Weights of a small self-supervised image encoder: soap at rate 0.0014.
Rows from block 5 of a small self-supervised image encoder, named by matrix and row number. Rows with one number belong to one neuron. Each number is 200 + 20 x the weight over its row's rms, rounded and kept within 0 to 999. All counts start at 0.
After each neuron's rows are labels from the 100 images, of 14848, where the neuron reaches its highest value: "lies over" is the class under the peak; "top examples" is what is common among them. Only what is clearly more common there than usual is listed. The data: rendered roads seen from a driver's seat, with toy cars, trees and houses. In brackets: how many of the 100, against the usual share in percent.
# fc1: MLP up (model.blocks.5.mlp.fc1.weight, 768x256), inputs 86-171
# fc2: MLP down (model.blocks.5.mlp.fc2.weight, 256x768, transposed), outputs 86-171

fc1.166,229,181,187,228,208,237,198,258,214,188,188,218,182,201,182,204,232,216,217,174,147,231,196,229,227,209,196,185,212,216,183,231,216,185,185,208,223,213,164,178,185,200,163,184,206,221,186,181,263,195,199,167,200,217,233,160,213,214,206,208,212,185,238,226,215,198,201,212,212,224,219,217,195,211,196,218,171,193,213,161,217,186,200,203,209,193
fc2.166,157,219,213,224,171,218,247,185,190,171,212,200,227,195,200,187,219,198,195,167,186,162,191,201,235,178,243,218,195,224,160,198,205,194,228,200,204,210,195,188,195,174,204,211,232,171,186,203,205,167,176,208,212,128,191,179,161,222,205,183,216,202,190,214,197,206,196,199,163,209,199,179,192,177,179,178,178,216,181,223,222,175,223,190,199,165
lies over: house (44 vs 1.8)
top examples: house (64 vs 31.6)

fc1.630,213,208,207,210,187,206,183,184,220,199,203,177,217,174,172,184,223,188,242,236,248,206,177,194,225,163,158,228,192,183,224,238,200,188,184,195,211,202,210,217,200,186,215,172,224,201,172,171,227,197,190,168,215,222,192,208,190,203,226,216,217,222,185,205,207,207,178,247,174,185,189,222,166,218,180,196,174,193,190,223,210,150,151,221,160,187
fc2.630,215,189,209,228,206,182,211,185,149,214,150,184,206,196,173,219,181,206,178,172,217,194,210,157,205,166,187,208,199,197,212,215,177,191,181,200,213,242,157,211,203,226,161,214,187,222,207,201,228,199,170,222,228,250,181,211,185,196,204,185,195,198,167,209,187,189,202,204,196,199,201,202,214,191,216,174,221,204,230,224,223,203,187,174,213,178
lies over: verge (89 vs 16.6)
top examples: sandy verge (87 vs 33.2)

fc1.511,172,227,200,196,197,176,211,205,180,200,221,195,193,208,214,189,149,208,210,203,190,178,198,217,179,219,197,235,186,202,211,172,231,205,221,190,209,196,199,196,242,200,202,232,210,176,205,195,179,187,207,217,250,238,216,204,214,223,192,210,162,180,223,207,219,199,229,185,253,227,244,171,191,204,188,201,204,202,226,179,205,204,204,218,164,207
fc2.511,209,181,179,160,170,219,205,216,194,204,188,223,204,217,213,200,214,165,210,204,207,219,217,228,217,175,212,208,208,214,170,179,182,183,190,208,176,262,184,209,190,178,192,157,208,210,224,193,202,182,217,193,204,189,212,240,194,165,233,189,218,204,170,196,213,201,248,190,189,228,214,174,232,207,201,209,197,198,192,176,192,163,210,181,201,209
lies over: barrel (59 vs 0.3)
top examples: barrel (94 vs 29.8)

fc1.46,208,181,168,216,209,194,190,190,193,207,213,227,209,197,210,204,226,190,156,219,201,186,200,183,198,213,241,175,208,228,204,221,161,212,227,226,168,197,241,205,154,176,209,192,201,222,189,202,194,183,208,228,247,183,193,213,192,200,219,218,195,183,194,217,173,208,250,209,177,197,250,201,190,187,207,204,208,214,226,208,182,180,210,189,197,214
fc2.46,177,202,209,194,179,193,191,191,203,185,198,183,185,225,183,209,196,207,196,178,178,197,202,234,201,186,161,248,228,208,208,199,230,181,182,223,204,170,170,209,256,193,182,180,229,189,207,247,181,286,199,184,158,195,209,188,202,190,214,170,164,185,186,187,244,228,174,202,193,195,237,234,193,200,196,210,190,253,206,176,194,201,224,208,179,203
lies over: tree (81 vs 1.2)
top examples: tree (85 vs 29.5); snowy verge (72 vs 33.9)

fc1.601,208,202,223,210,235,211,182,218,242,185,189,178,209,214,181,196,179,217,192,184,156,202,202,228,213,191,184,183,234,179,224,219,203,227,194,221,173,196,187,222,184,209,193,181,199,218,221,215,176,170,190,213,206,196,195,208,205,221,209,225,205,222,230,181,207,195,246,208,167,193,203,153,176,158,206,195,188,194,218,179,215,182,177,171,225,206
fc2.601,207,192,192,221,187,206,182,200,180,218,217,216,182,238,209,196,243,235,195,191,209,177,209,189,174,202,203,206,202,212,187,190,207,197,161,183,176,175,170,220,194,192,220,194,168,230,171,237,226,205,210,190,205,198,200,193,191,190,200,202,199,221,199,186,195,202,222,202,213,178,205,203,159,183,227,204,252,177,217,205,174,167,222,196,215,188
lies over: tree (45 vs 1.2); pine (29 vs 1)
top examples: tree (70 vs 29.5)

fc1.546,193,207,204,186,206,145,198,207,208,187,220,209,192,185,204,177,216,215,188,199,237,206,207,192,216,206,190,208,190,227,206,155,227,219,180,189,206,176,219,194,180,223,206,178,193,238,235,181,197,184,202,218,230,247,155,214,220,212,159,202,188,151,226,195,193,214,211,219,195,194,194,198,185,245,206,205,230,210,173,197,188,194,178,206,227,168
fc2.546,222,191,180,203,160,196,222,195,214,209,200,202,217,201,209,201,201,150,212,197,175,183,207,190,185,210,202,201,184,235,210,193,221,199,220,211,196,204,166,208,173,204,207,217,211,224,205,168,197,207,188,196,215,196,198,202,188,209,233,218,229,207,210,188,213,205,231,247,217,214,215,155,195,190,163,232,184,198,191,197,213,201,220,198,203,206
lies over: house (37 vs 1.8)
top examples: house (77 vs 31.6); snowy verge (60 vs 33.9)

fc1.369,237,221,192,219,228,183,168,153,192,222,180,184,184,209,209,177,216,159,204,204,214,222,227,200,180,173,231,183,181,220,240,204,217,186,185,172,190,216,179,200,179,230,194,208,222,178,203,195,211,173,217,192,185,162,244,179,182,182,205,194,212,209,211,193,207,197,197,220,248,177,214,201,166,202,177,205,221,196,190,176,183,223,221,202,182,171
fc2.369,230,230,233,196,211,214,194,197,249,174,221,197,205,207,222,202,220,187,202,215,215,238,203,219,214,167,152,183,186,185,216,215,229,211,184,230,212,167,206,218,215,172,207,190,236,211,192,199,210,216,206,204,195,221,189,228,164,211,205,184,175,178,217,201,226,202,207,181,189,237,221,209,210,201,173,207,214,209,212,250,192,165,203,216,209,181
lies over: road (99 vs 34.7)
top examples: double yellow line (63 vs 24.3)

fc1.413,208,232,203,212,206,205,163,223,206,177,224,207,194,193,227,210,185,193,208,169,202,192,206,186,196,209,179,209,190,208,220,189,227,236,174,195,195,194,190,218,246,229,203,202,228,197,170,168,216,200,171,187,222,241,233,196,194,239,194,201,203,207,198,237,220,196,184,164,246,223,241,198,203,210,225,210,191,186,199,194,200,224,208,208,194,211
fc2.413,194,174,189,179,241,184,201,157,195,229,178,210,181,219,213,201,221,207,200,232,177,186,185,217,230,184,231,199,196,194,177,183,179,206,201,214,200,217,175,177,191,208,201,173,176,261,205,208,164,210,232,200,178,174,224,188,174,157,232,187,220,162,169,194,189,230,226,204,184,220,203,188,195,218,220,187,199,201,183,184,196,167,179,185,203,212
lies over: house (56 vs 1.8); barrel (35 vs 0.3)
top examples: snowy verge (74 vs 33.9); house (63 vs 31.6)

fc1.407,208,173,233,207,191,202,197,167,204,199,203,212,222,218,192,200,166,182,261,222,203,213,176,219,206,204,198,153,223,210,196,207,174,198,186,224,181,183,195,186,186,216,192,168,210,197,189,229,190,196,229,243,188,200,188,206,204,189,242,184,212,197,180,217,224,171,193,220,237,191,189,190,228,208,191,195,179,211,194,198,180,206,257,206,198,209
fc2.407,208,210,164,190,196,179,208,210,226,236,208,203,204,184,174,211,202,202,148,211,195,170,227,210,219,206,235,235,207,184,176,168,204,187,209,219,191,224,191,231,183,184,212,193,224,187,182,125,221,203,197,179,183,204,187,219,184,205,214,165,199,198,229,224,201,201,176,188,209,183,206,218,197,196,174,199,196,191,214,211,227,220,218,216,220,194
lies over: lamp (63 vs 0.4); tree (31 vs 1.2)
top examples: lamp (76 vs 29.9)

fc1.371,183,238,200,212,227,218,177,191,236,191,219,193,198,208,195,214,247,222,222,202,239,223,180,209,193,150,193,211,179,169,203,198,241,176,167,177,202,200,196,181,192,174,207,187,213,182,203,239,196,202,192,152,227,205,182,241,216,159,216,198,192,224,197,188,175,182,204,213,195,190,189,215,214,203,209,210,169,195,244,229,194,155,150,210,185,222
fc2.371,194,229,218,214,192,185,197,195,140,218,178,187,201,215,181,191,184,192,186,188,206,214,232,198,204,174,144,235,231,195,206,185,163,206,231,215,191,190,187,215,190,211,193,241,228,222,182,210,195,203,167,197,178,164,190,180,223,221,226,211,207,201,184,238,202,199,173,201,183,176,206,231,173,203,192,208,239,179,184,214,229,185,193,180,190,174
lies over: verge (90 vs 16.6)
top examples: sandy verge (100 vs 33.2); bends left (63 vs 34)

fc1.217,189,228,210,208,206,223,223,219,229,220,218,200,219,173,176,201,188,154,209,170,205,214,234,202,187,197,204,189,201,176,193,207,219,202,222,154,208,196,200,227,174,226,221,196,176,223,160,198,208,176,203,213,185,178,204,172,192,203,201,219,187,185,172,201,196,220,195,187,203,214,218,209,171,198,215,164,182,197,189,201,201,188,178,229,192,201
fc2.217,232,164,225,251,152,214,211,200,215,198,218,166,199,205,167,166,216,233,194,177,209,220,201,193,222,210,197,225,210,200,183,179,178,205,175,234,186,188,245,199,213,131,193,197,201,185,194,233,193,196,200,187,221,188,176,244,199,211,194,165,172,208,178,210,233,180,192,204,215,187,184,203,240,155,202,192,197,200,187,181,224,231,214,230,195,196
lies over: lamp (79 vs 0.4)
top examples: lamp (87 vs 29.9)

fc1.669,178,226,190,204,206,239,176,202,226,218,236,207,184,197,221,198,237,232,202,184,207,209,224,190,192,241,218,186,212,206,184,206,213,207,208,194,181,190,193,194,170,200,208,182,199,225,251,196,210,210,217,162,173,205,243,188,164,204,183,198,180,235,208,222,192,177,198,199,248,192,206,236,195,182,214,185,180,190,236,214,229,212,212,223,224,208
fc2.669,221,208,199,209,194,186,190,180,199,182,183,207,196,166,217,201,216,223,179,209,235,242,156,219,197,164,209,188,195,204,183,196,217,153,205,222,163,207,189,191,214,222,190,207,156,212,196,214,213,206,205,192,203,176,200,168,214,220,215,199,187,195,201,185,202,196,199,151,233,171,221,195,229,215,186,192,197,173,212,231,183,230,207,200,231,157
lies over: pine (46 vs 1)
top examples: pine (73 vs 28.4)

fc1.298,212,222,185,216,224,191,193,223,220,190,208,171,223,194,165,217,233,216,199,203,199,140,201,178,231,210,211,207,206,206,207,210,191,232,205,159,213,196,201,169,235,169,189,229,217,187,180,181,185,218,187,187,193,199,194,149,192,214,203,189,192,179,206,191,189,190,200,203,200,211,192,204,198,234,205,191,213,209,200,183,207,205,208,208,206,151
fc2.298,189,198,229,199,203,182,143,199,202,167,184,236,149,181,193,213,200,208,160,197,207,195,172,197,187,195,195,181,195,188,186,228,192,175,218,176,170,163,207,223,197,185,183,245,207,184,204,172,197,214,191,220,193,182,238,206,173,185,222,210,250,191,177,238,204,207,210,201,217,159,187,191,183,207,210,181,226,202,228,221,244,179,176,192,185,245
lies over: pine (70 vs 1)
top examples: pine (88 vs 28.4)

fc1.605,215,199,165,216,219,155,211,200,165,215,168,199,210,221,179,216,195,222,204,219,228,225,201,216,190,185,182,211,180,216,221,235,195,205,205,186,194,204,162,176,207,198,178,162,196,210,188,216,222,174,193,196,199,198,200,179,166,194,186,229,223,203,223,186,218,220,221,213,197,210,199,145,205,232,195,193,185,223,191,215,201,224,224,233,176,187
fc2.605,201,178,197,210,204,219,203,239,186,202,222,189,214,201,191,211,189,221,198,171,173,221,195,207,211,184,223,198,201,186,215,209,217,178,204,158,224,199,220,212,216,217,166,164,213,195,203,199,222,191,190,199,196,222,215,191,174,181,166,189,184,176,193,203,219,195,193,194,219,207,138,191,215,210,194,201,220,202,213,196,227,208,203,171,182,190
lies over: verge (90 vs 16.6)
top examples: snowy verge (69 vs 33.9); vehicles: zero (43 vs 12.5)

fc1.677,203,198,213,237,190,177,184,188,246,217,187,202,204,241,204,192,191,199,192,194,177,226,201,203,190,190,241,206,194,211,197,190,206,226,223,172,201,210,201,181,177,216,188,204,211,227,206,233,192,221,213,231,202,225,188,180,212,219,164,205,172,223,164,243,207,213,200,198,170,191,220,219,208,195,225,191,224,193,179,209,186,221,191,168,186,158
fc2.677,222,180,181,209,179,191,201,220,203,188,231,174,192,192,212,208,185,232,219,199,228,177,187,202,215,231,192,194,193,208,219,238,233,192,190,205,215,224,191,199,209,189,178,184,235,181,207,176,178,208,209,189,181,196,192,202,164,230,231,173,184,208,215,188,192,185,197,219,212,193,201,221,196,207,169,216,192,206,207,182,196,182,211,247,192,217
lies over: truck (73 vs 4.6)
top examples: truck (92 vs 54.9); vehicles: two (67 vs 41.9)

fc1.317,189,215,231,226,218,251,214,188,206,192,192,178,197,216,205,196,217,190,213,178,185,218,225,205,201,191,182,204,190,203,229,200,189,216,153,183,186,193,199,195,191,201,219,190,231,209,203,231,210,177,174,197,198,204,196,184,206,232,228,218,216,204,209,211,221,199,246,175,217,222,219,138,209,198,243,217,195,185,194,218,160,217,207,222,189,187
fc2.317,191,169,192,186,155,181,160,202,200,203,211,190,196,193,198,200,218,209,209,194,201,199,214,196,209,179,236,237,225,190,192,185,246,199,175,201,198,206,199,198,231,176,239,202,204,197,169,217,216,198,218,182,197,194,193,237,192,227,189,208,233,200,220,204,174,167,185,189,179,223,217,239,203,231,224,229,179,194,204,209,215,196,196,223,167,252
lies over: sky (75 vs 36.8)
top examples: lamp (82 vs 29.9); snowy verge (63 vs 33.9)

fc1.51,197,183,194,197,172,175,180,227,206,202,218,198,172,176,200,207,203,194,216,202,189,217,182,188,191,227,196,182,185,204,167,183,239,209,199,194,197,208,216,203,165,182,181,220,194,195,217,218,200,191,224,204,205,210,182,166,220,238,153,210,173,203,190,198,221,245,188,203,160,245,224,215,217,190,207,196,211,188,160,205,186,250,206,254,188,192
fc2.51,178,220,180,191,234,196,206,220,184,219,178,155,219,223,217,221,206,205,193,179,195,183,217,180,210,209,217,205,171,149,194,185,185,188,172,191,201,211,243,216,203,193,213,206,206,209,223,181,233,194,195,201,198,231,213,150,181,216,161,184,205,231,197,238,213,173,197,227,212,144,221,206,199,190,154,208,209,164,194,195,203,193,206,211,211,193
lies over: truck (46 vs 4.6)
top examples: truck (100 vs 54.9)

fc1.645,231,181,241,200,219,198,161,193,202,222,224,220,197,176,222,169,184,244,178,215,241,184,196,224,224,202,176,197,186,187,236,215,199,218,160,222,192,185,186,195,221,185,182,184,209,246,213,190,192,182,152,178,183,200,199,201,172,175,198,200,188,158,209,180,216,217,204,214,199,196,199,200,163,217,192,195,218,212,186,212,201,196,225,209,207,209
fc2.645,204,197,181,208,228,185,188,230,154,203,188,190,210,234,190,218,166,206,232,193,219,212,196,209,196,177,196,167,171,180,178,203,201,173,229,190,196,189,194,210,202,184,219,217,168,183,205,208,179,196,195,198,225,195,182,224,201,155,194,214,193,217,201,229,194,198,196,224,183,193,203,206,234,214,217,207,212,182,197,223,205,203,191,209,175,206
lies over: verge (80 vs 16.6)
top examples: straight (86 vs 32.9); tree (70 vs 29.5)

fc1.140,216,208,238,200,197,227,163,222,220,203,214,219,214,193,187,181,209,195,200,183,187,192,203,211,181,180,207,216,185,192,269,199,192,228,196,209,210,228,210,172,187,203,228,223,195,195,185,217,228,178,164,223,195,190,213,202,208,194,201,190,183,170,213,209,187,150,214,179,202,182,227,161,178,199,206,186,174,204,172,183,199,199,209,192,195,211
fc2.140,212,188,197,190,205,209,210,170,208,230,189,191,187,200,183,201,227,171,196,195,180,199,177,163,218,202,184,220,234,205,212,206,153,204,236,176,190,162,195,202,242,213,200,201,201,201,200,184,205,229,153,150,188,172,190,189,205,195,195,200,235,215,174,191,169,201,172,170,179,187,213,187,153,170,200,158,194,183,187,195,175,220,208,224,193,225
lies over: car (26 vs 2.2)
top examples: car (82 vs 54); snowy verge (67 vs 33.9); barrel (63 vs 29.8)

fc1.7,225,211,205,194,195,191,200,185,210,180,239,238,223,232,159,216,185,211,213,226,210,197,188,201,193,182,184,193,158,195,210,220,232,172,219,198,160,170,177,189,182,233,226,218,181,208,187,207,187,219,199,210,215,214,169,168,186,217,188,205,164,205,198,169,200,184,213,195,221,186,239,209,220,222,186,195,190,168,211,207,201,168,175,209,211,169
fc2.7,188,158,208,180,167,204,176,206,180,192,182,212,224,191,233,214,230,192,200,190,157,227,204,229,171,209,218,177,218,234,204,194,205,192,176,231,198,213,211,221,197,175,172,177,211,233,182,232,198,220,204,224,208,201,184,251,208,203,202,225,219,195,184,221,208,183,218,198,205,208,192,148,221,205,168,190,222,209,176,211,206,208,222,217,223,205
lies over: pine (94 vs 1)
top examples: pine (95 vs 28.4)

fc1.384,188,225,217,228,239,184,167,237,200,205,179,217,224,185,173,228,209,213,204,212,252,210,217,190,224,178,218,177,204,218,178,190,184,167,181,175,238,186,218,201,220,242,175,222,209,190,213,193,199,221,201,260,200,160,190,216,196,169,201,193,202,211,204,210,205,233,205,222,208,208,185,199,234,198,200,177,166,208,191,179,226,197,233,215,188,213
fc2.384,184,166,198,207,215,210,202,190,220,184,169,209,186,210,215,219,210,197,220,166,158,214,198,224,184,195,191,203,143,181,206,204,214,180,225,201,163,188,199,200,203,161,188,221,204,202,232,182,222,197,202,211,203,200,188,154,209,217,218,171,164,204,204,189,202,165,182,179,216,204,232,205,176,236,196,220,184,182,233,224,177,182,197,183,213,189
lies over: road (78 vs 34.7)
top examples: vehicles: zero (42 vs 12.5)

fc1.421,228,202,217,192,195,223,130,211,177,215,203,197,226,220,200,176,167,224,196,194,185,200,187,201,199,207,196,219,194,189,182,235,168,198,199,211,194,184,230,214,216,209,207,167,183,203,193,180,191,205,188,194,177,200,181,229,189,231,230,219,202,188,197,196,199,208,201,173,200,181,219,189,176,199,166,215,247,160,213,177,211,174,201,183,184,217
fc2.421,167,227,196,250,202,216,191,209,206,203,188,219,200,190,236,218,232,218,201,183,163,215,205,213,212,191,170,221,220,197,224,203,211,168,202,216,210,209,187,193,197,184,215,195,202,203,215,205,233,194,174,142,201,233,222,201,205,170,217,197,192,235,204,216,172,208,198,200,193,182,187,211,210,213,191,184,213,195,187,193,206,232,226,182,191,199
lies over: pine (88 vs 1)
top examples: pine (100 vs 28.4)

fc1.128,242,263,201,203,231,163,214,225,227,192,222,197,233,232,165,190,183,200,186,197,206,212,187,210,213,209,221,180,179,200,232,215,206,188,237,191,186,201,175,186,159,196,199,204,189,234,194,201,189,182,206,216,229,189,214,200,201,177,189,199,176,220,212,209,176,224,222,214,190,219,199,140,227,209,205,201,227,192,211,221,187,176,181,212,193,207
fc2.128,203,192,187,179,191,216,211,191,213,186,186,241,227,188,221,211,186,228,218,200,201,212,179,203,167,191,217,191,226,230,182,187,245,194,202,207,187,195,193,204,210,193,186,203,183,211,162,201,188,220,195,217,190,255,208,249,181,242,220,187,207,215,179,165,188,174,208,195,217,251,229,206,178,217,165,233,217,180,191,209,195,165,182,183,214,184
lies over: house (75 vs 1.8)
top examples: house (83 vs 31.6)

fc1.31,207,200,162,191,218,195,212,204,201,175,214,193,213,204,210,207,181,218,193,195,227,195,188,193,209,193,225,211,160,172,180,183,193,168,205,182,183,219,209,225,213,204,222,204,176,203,214,192,209,207,234,190,191,202,198,217,176,253,214,171,236,207,188,214,182,176,201,178,237,189,218,248,211,201,202,212,189,192,195,206,233,188,205,224,207,220
fc2.31,181,172,197,211,238,239,243,182,205,213,206,214,186,177,201,226,219,186,204,239,224,234,213,172,233,218,193,204,224,205,225,203,215,186,219,233,197,200,193,193,196,143,201,220,212,192,179,193,173,198,188,181,243,210,203,182,201,196,224,192,192,200,231,178,199,203,199,177,158,230,179,188,226,200,193,181,210,199,200,231,187,224,200,203,188,192
lies over: pine (68 vs 1)
top examples: pine (84 vs 28.4)

fc1.200,196,216,187,183,212,234,131,189,211,214,225,199,201,188,177,212,194,230,218,215,176,200,194,212,216,186,218,197,184,188,186,222,225,207,201,204,172,181,191,208,188,203,206,208,203,204,226,194,181,210,201,198,208,189,189,185,174,246,177,193,221,203,196,195,197,204,215,177,204,154,236,218,202,207,188,211,250,146,204,194,205,158,192,230,194,198
fc2.200,203,206,217,208,201,229,207,169,198,192,203,215,204,183,200,225,225,190,238,220,184,195,192,180,194,207,192,204,206,200,233,221,182,140,251,193,193,241,171,227,190,201,230,179,207,175,189,202,194,180,208,193,204,194,244,193,191,166,247,219,187,201,206,180,178,221,197,206,222,161,191,188,237,231,202,226,203,195,164,200,210,207,239,188,219,170
lies over: pine (98 vs 1)
top examples: pine (100 vs 28.4)

fc1.210,192,189,232,158,227,169,195,169,160,195,245,257,213,198,207,181,213,195,213,180,238,119,202,204,197,184,203,188,222,197,195,245,212,219,182,209,183,209,227,203,212,171,199,203,152,181,174,209,193,197,158,184,223,193,222,197,195,186,214,212,188,197,206,201,233,176,221,184,208,204,225,169,216,199,195,196,213,188,193,188,209,214,216,212,166,201
fc2.210,197,191,176,177,204,184,189,215,222,236,189,180,158,200,202,225,214,236,196,190,191,210,211,220,205,212,202,198,194,213,193,205,225,198,178,193,223,173,223,170,222,211,205,218,217,199,194,202,215,210,205,204,214,199,207,222,173,215,163,200,215,185,209,150,205,179,197,235,201,195,196,189,205,220,166,199,190,199,198,218,191,190,189,185,215,247
lies over: car (100 vs 2.2)
top examples: car (100 vs 54)

fc1.617,181,194,192,221,195,166,193,250,214,200,219,174,195,205,209,220,232,188,200,179,151,207,180,196,175,197,169,227,209,249,189,187,187,208,196,206,215,208,217,211,202,190,193,197,206,190,229,193,199,183,170,201,200,178,213,184,206,236,194,236,218,171,203,236,184,167,221,164,159,193,202,159,193,243,200,190,192,195,178,184,233,198,229,215,173,191
fc2.617,191,210,211,162,208,182,230,176,248,201,210,185,209,186,201,217,209,215,237,197,236,202,234,202,185,172,217,186,212,194,208,211,177,212,168,167,194,201,175,199,185,200,189,197,197,195,194,221,195,230,196,201,208,213,176,198,192,235,202,174,186,229,203,180,230,171,183,215,201,231,234,178,201,174,193,196,200,201,182,221,186,190,231,173,196,171
lies over: barrel (33 vs 0.3); dog (25 vs 0.1)
top examples: snowy verge (66 vs 33.9); dog (58 vs 27.5)

fc1.157,232,168,168,195,207,216,179,213,183,192,176,179,236,196,217,207,192,215,199,183,197,192,179,196,202,209,194,214,174,210,232,232,219,225,238,224,178,209,260,202,197,200,217,225,226,206,189,177,195,198,204,262,213,193,178,187,233,171,222,192,206,170,168,184,177,224,183,211,202,199,205,203,212,213,203,208,218,196,167,217,184,175,205,181,218,191
fc2.157,222,209,198,221,213,176,179,190,210,195,202,200,188,212,195,224,213,200,193,223,200,190,184,227,198,172,184,210,244,220,201,173,194,162,158,201,230,201,176,215,222,182,192,198,225,148,223,193,227,187,189,144,203,228,217,209,181,203,214,197,175,226,210,222,159,194,241,218,154,198,207,230,173,186,204,203,185,204,228,186,147,229,201,192,199,222
lies over: pine (37 vs 1)
top examples: pine (75 vs 28.4)

fc1.335,190,240,178,225,195,182,163,206,213,209,162,218,190,181,196,192,238,204,225,165,199,223,194,195,230,200,186,163,226,195,194,202,198,197,225,211,178,196,220,212,173,198,176,183,217,180,202,170,175,171,175,201,155,216,190,209,213,215,175,177,202,203,200,210,174,217,203,212,215,185,231,219,186,199,214,190,202,197,204,238,204,176,197,196,188,213
fc2.335,174,178,239,210,186,211,195,223,177,207,196,194,205,228,191,206,196,204,228,155,192,205,191,204,214,175,236,185,208,169,209,216,212,201,168,191,228,210,176,179,208,226,198,229,251,185,191,163,154,185,205,213,202,195,231,241,203,191,182,223,213,233,206,184,188,194,174,198,184,205,163,207,234,179,200,196,189,168,209,203,194,204,215,207,234,205
lies over: sky (73 vs 36.8)
top examples: snowy verge (90 vs 33.9)

fc1.455,212,240,205,187,197,193,176,215,236,208,189,193,187,228,183,192,215,232,212,207,246,195,202,234,193,187,193,220,202,187,211,194,206,172,215,208,206,211,159,187,206,192,217,200,178,206,180,188,200,216,205,161,191,207,175,207,209,218,191,206,202,165,219,206,192,214,163,226,189,203,193,251,200,219,201,205,176,202,206,215,204,155,197,244,182,227
fc2.455,207,180,185,221,219,218,220,201,193,178,217,239,182,229,183,184,200,192,198,190,210,198,194,184,211,173,214,183,189,202,191,201,205,230,212,213,213,200,209,198,204,207,207,228,221,194,215,205,207,170,227,239,159,215,200,189,183,197,222,210,220,203,179,222,225,195,212,202,194,174,193,216,240,220,206,184,224,209,194,203,249,207,202,178,172,181
lies over: verge (92 vs 16.6)
top examples: sandy verge (100 vs 33.2)

fc1.102,224,163,193,193,176,205,204,232,163,202,170,187,244,182,149,200,203,202,203,217,211,207,187,170,170,214,193,175,194,190,181,170,228,182,240,198,196,230,194,225,210,169,199,212,173,203,204,202,228,240,221,212,183,193,186,210,167,194,224,193,221,209,206,215,221,245,199,193,179,181,230,204,223,195,204,229,219,196,207,168,223,229,210,210,196,192
fc2.102,196,200,196,174,210,219,196,209,216,202,231,203,203,206,198,216,190,180,198,198,193,193,209,232,228,196,206,190,206,190,230,206,171,215,176,217,193,179,193,209,208,191,207,216,194,188,225,194,218,189,173,209,199,186,212,200,201,172,208,168,224,186,195,193,193,186,165,182,162,166,187,194,186,190,206,145,207,190,213,181,191,192,200,186,159,226
lies over: sky (77 vs 36.8)
top examples: truck (87 vs 54.9); snowy verge (85 vs 33.9); vehicles: two (68 vs 41.9)

fc1.79,189,191,208,210,220,171,231,218,202,174,220,189,174,195,201,156,190,170,179,205,202,178,214,203,199,195,162,237,183,186,211,147,189,206,205,168,197,218,201,190,211,210,212,239,216,204,222,209,198,169,213,229,227,247,221,174,196,238,212,216,171,203,188,223,210,176,203,214,182,190,234,179,178,211,187,209,203,176,231,199,197,184,203,213,173,201
fc2.79,214,172,187,166,193,204,221,231,215,228,171,211,195,183,206,206,182,171,211,212,199,229,198,204,226,200,195,214,178,196,218,187,187,188,205,221,227,255,169,208,207,201,194,164,195,214,217,171,212,204,212,190,223,208,150,239,211,178,241,185,193,185,199,152,190,186,220,184,241,219,220,207,224,197,165,205,160,215,170,163,195,206,235,194,206,204
lies over: barrel (40 vs 0.3)
top examples: barrel (86 vs 29.8); snowy verge (67 vs 33.9)

fc1.202,224,191,225,185,182,209,211,214,153,175,222,199,186,183,169,201,191,225,187,226,253,178,177,176,213,222,193,185,204,250,209,178,234,223,191,231,196,192,170,187,184,186,201,223,199,202,196,193,146,234,223,171,159,199,212,220,168,199,217,202,192,173,219,167,181,192,198,215,226,188,213,210,191,224,172,189,196,191,225,213,180,198,211,203,208,194
fc2.202,184,194,194,189,230,196,196,195,165,192,203,208,200,192,160,173,198,196,205,175,223,224,213,188,193,228,183,207,188,219,167,184,190,168,166,167,185,210,221,171,198,183,216,199,176,162,230,225,192,212,210,171,214,167,230,224,182,193,222,167,203,234,180,216,183,203,184,217,211,186,192,209,223,192,176,191,175,170,211,191,209,185,182,193,227,200
lies over: verge (74 vs 16.6)
top examples: vehicles: zero (38 vs 12.5)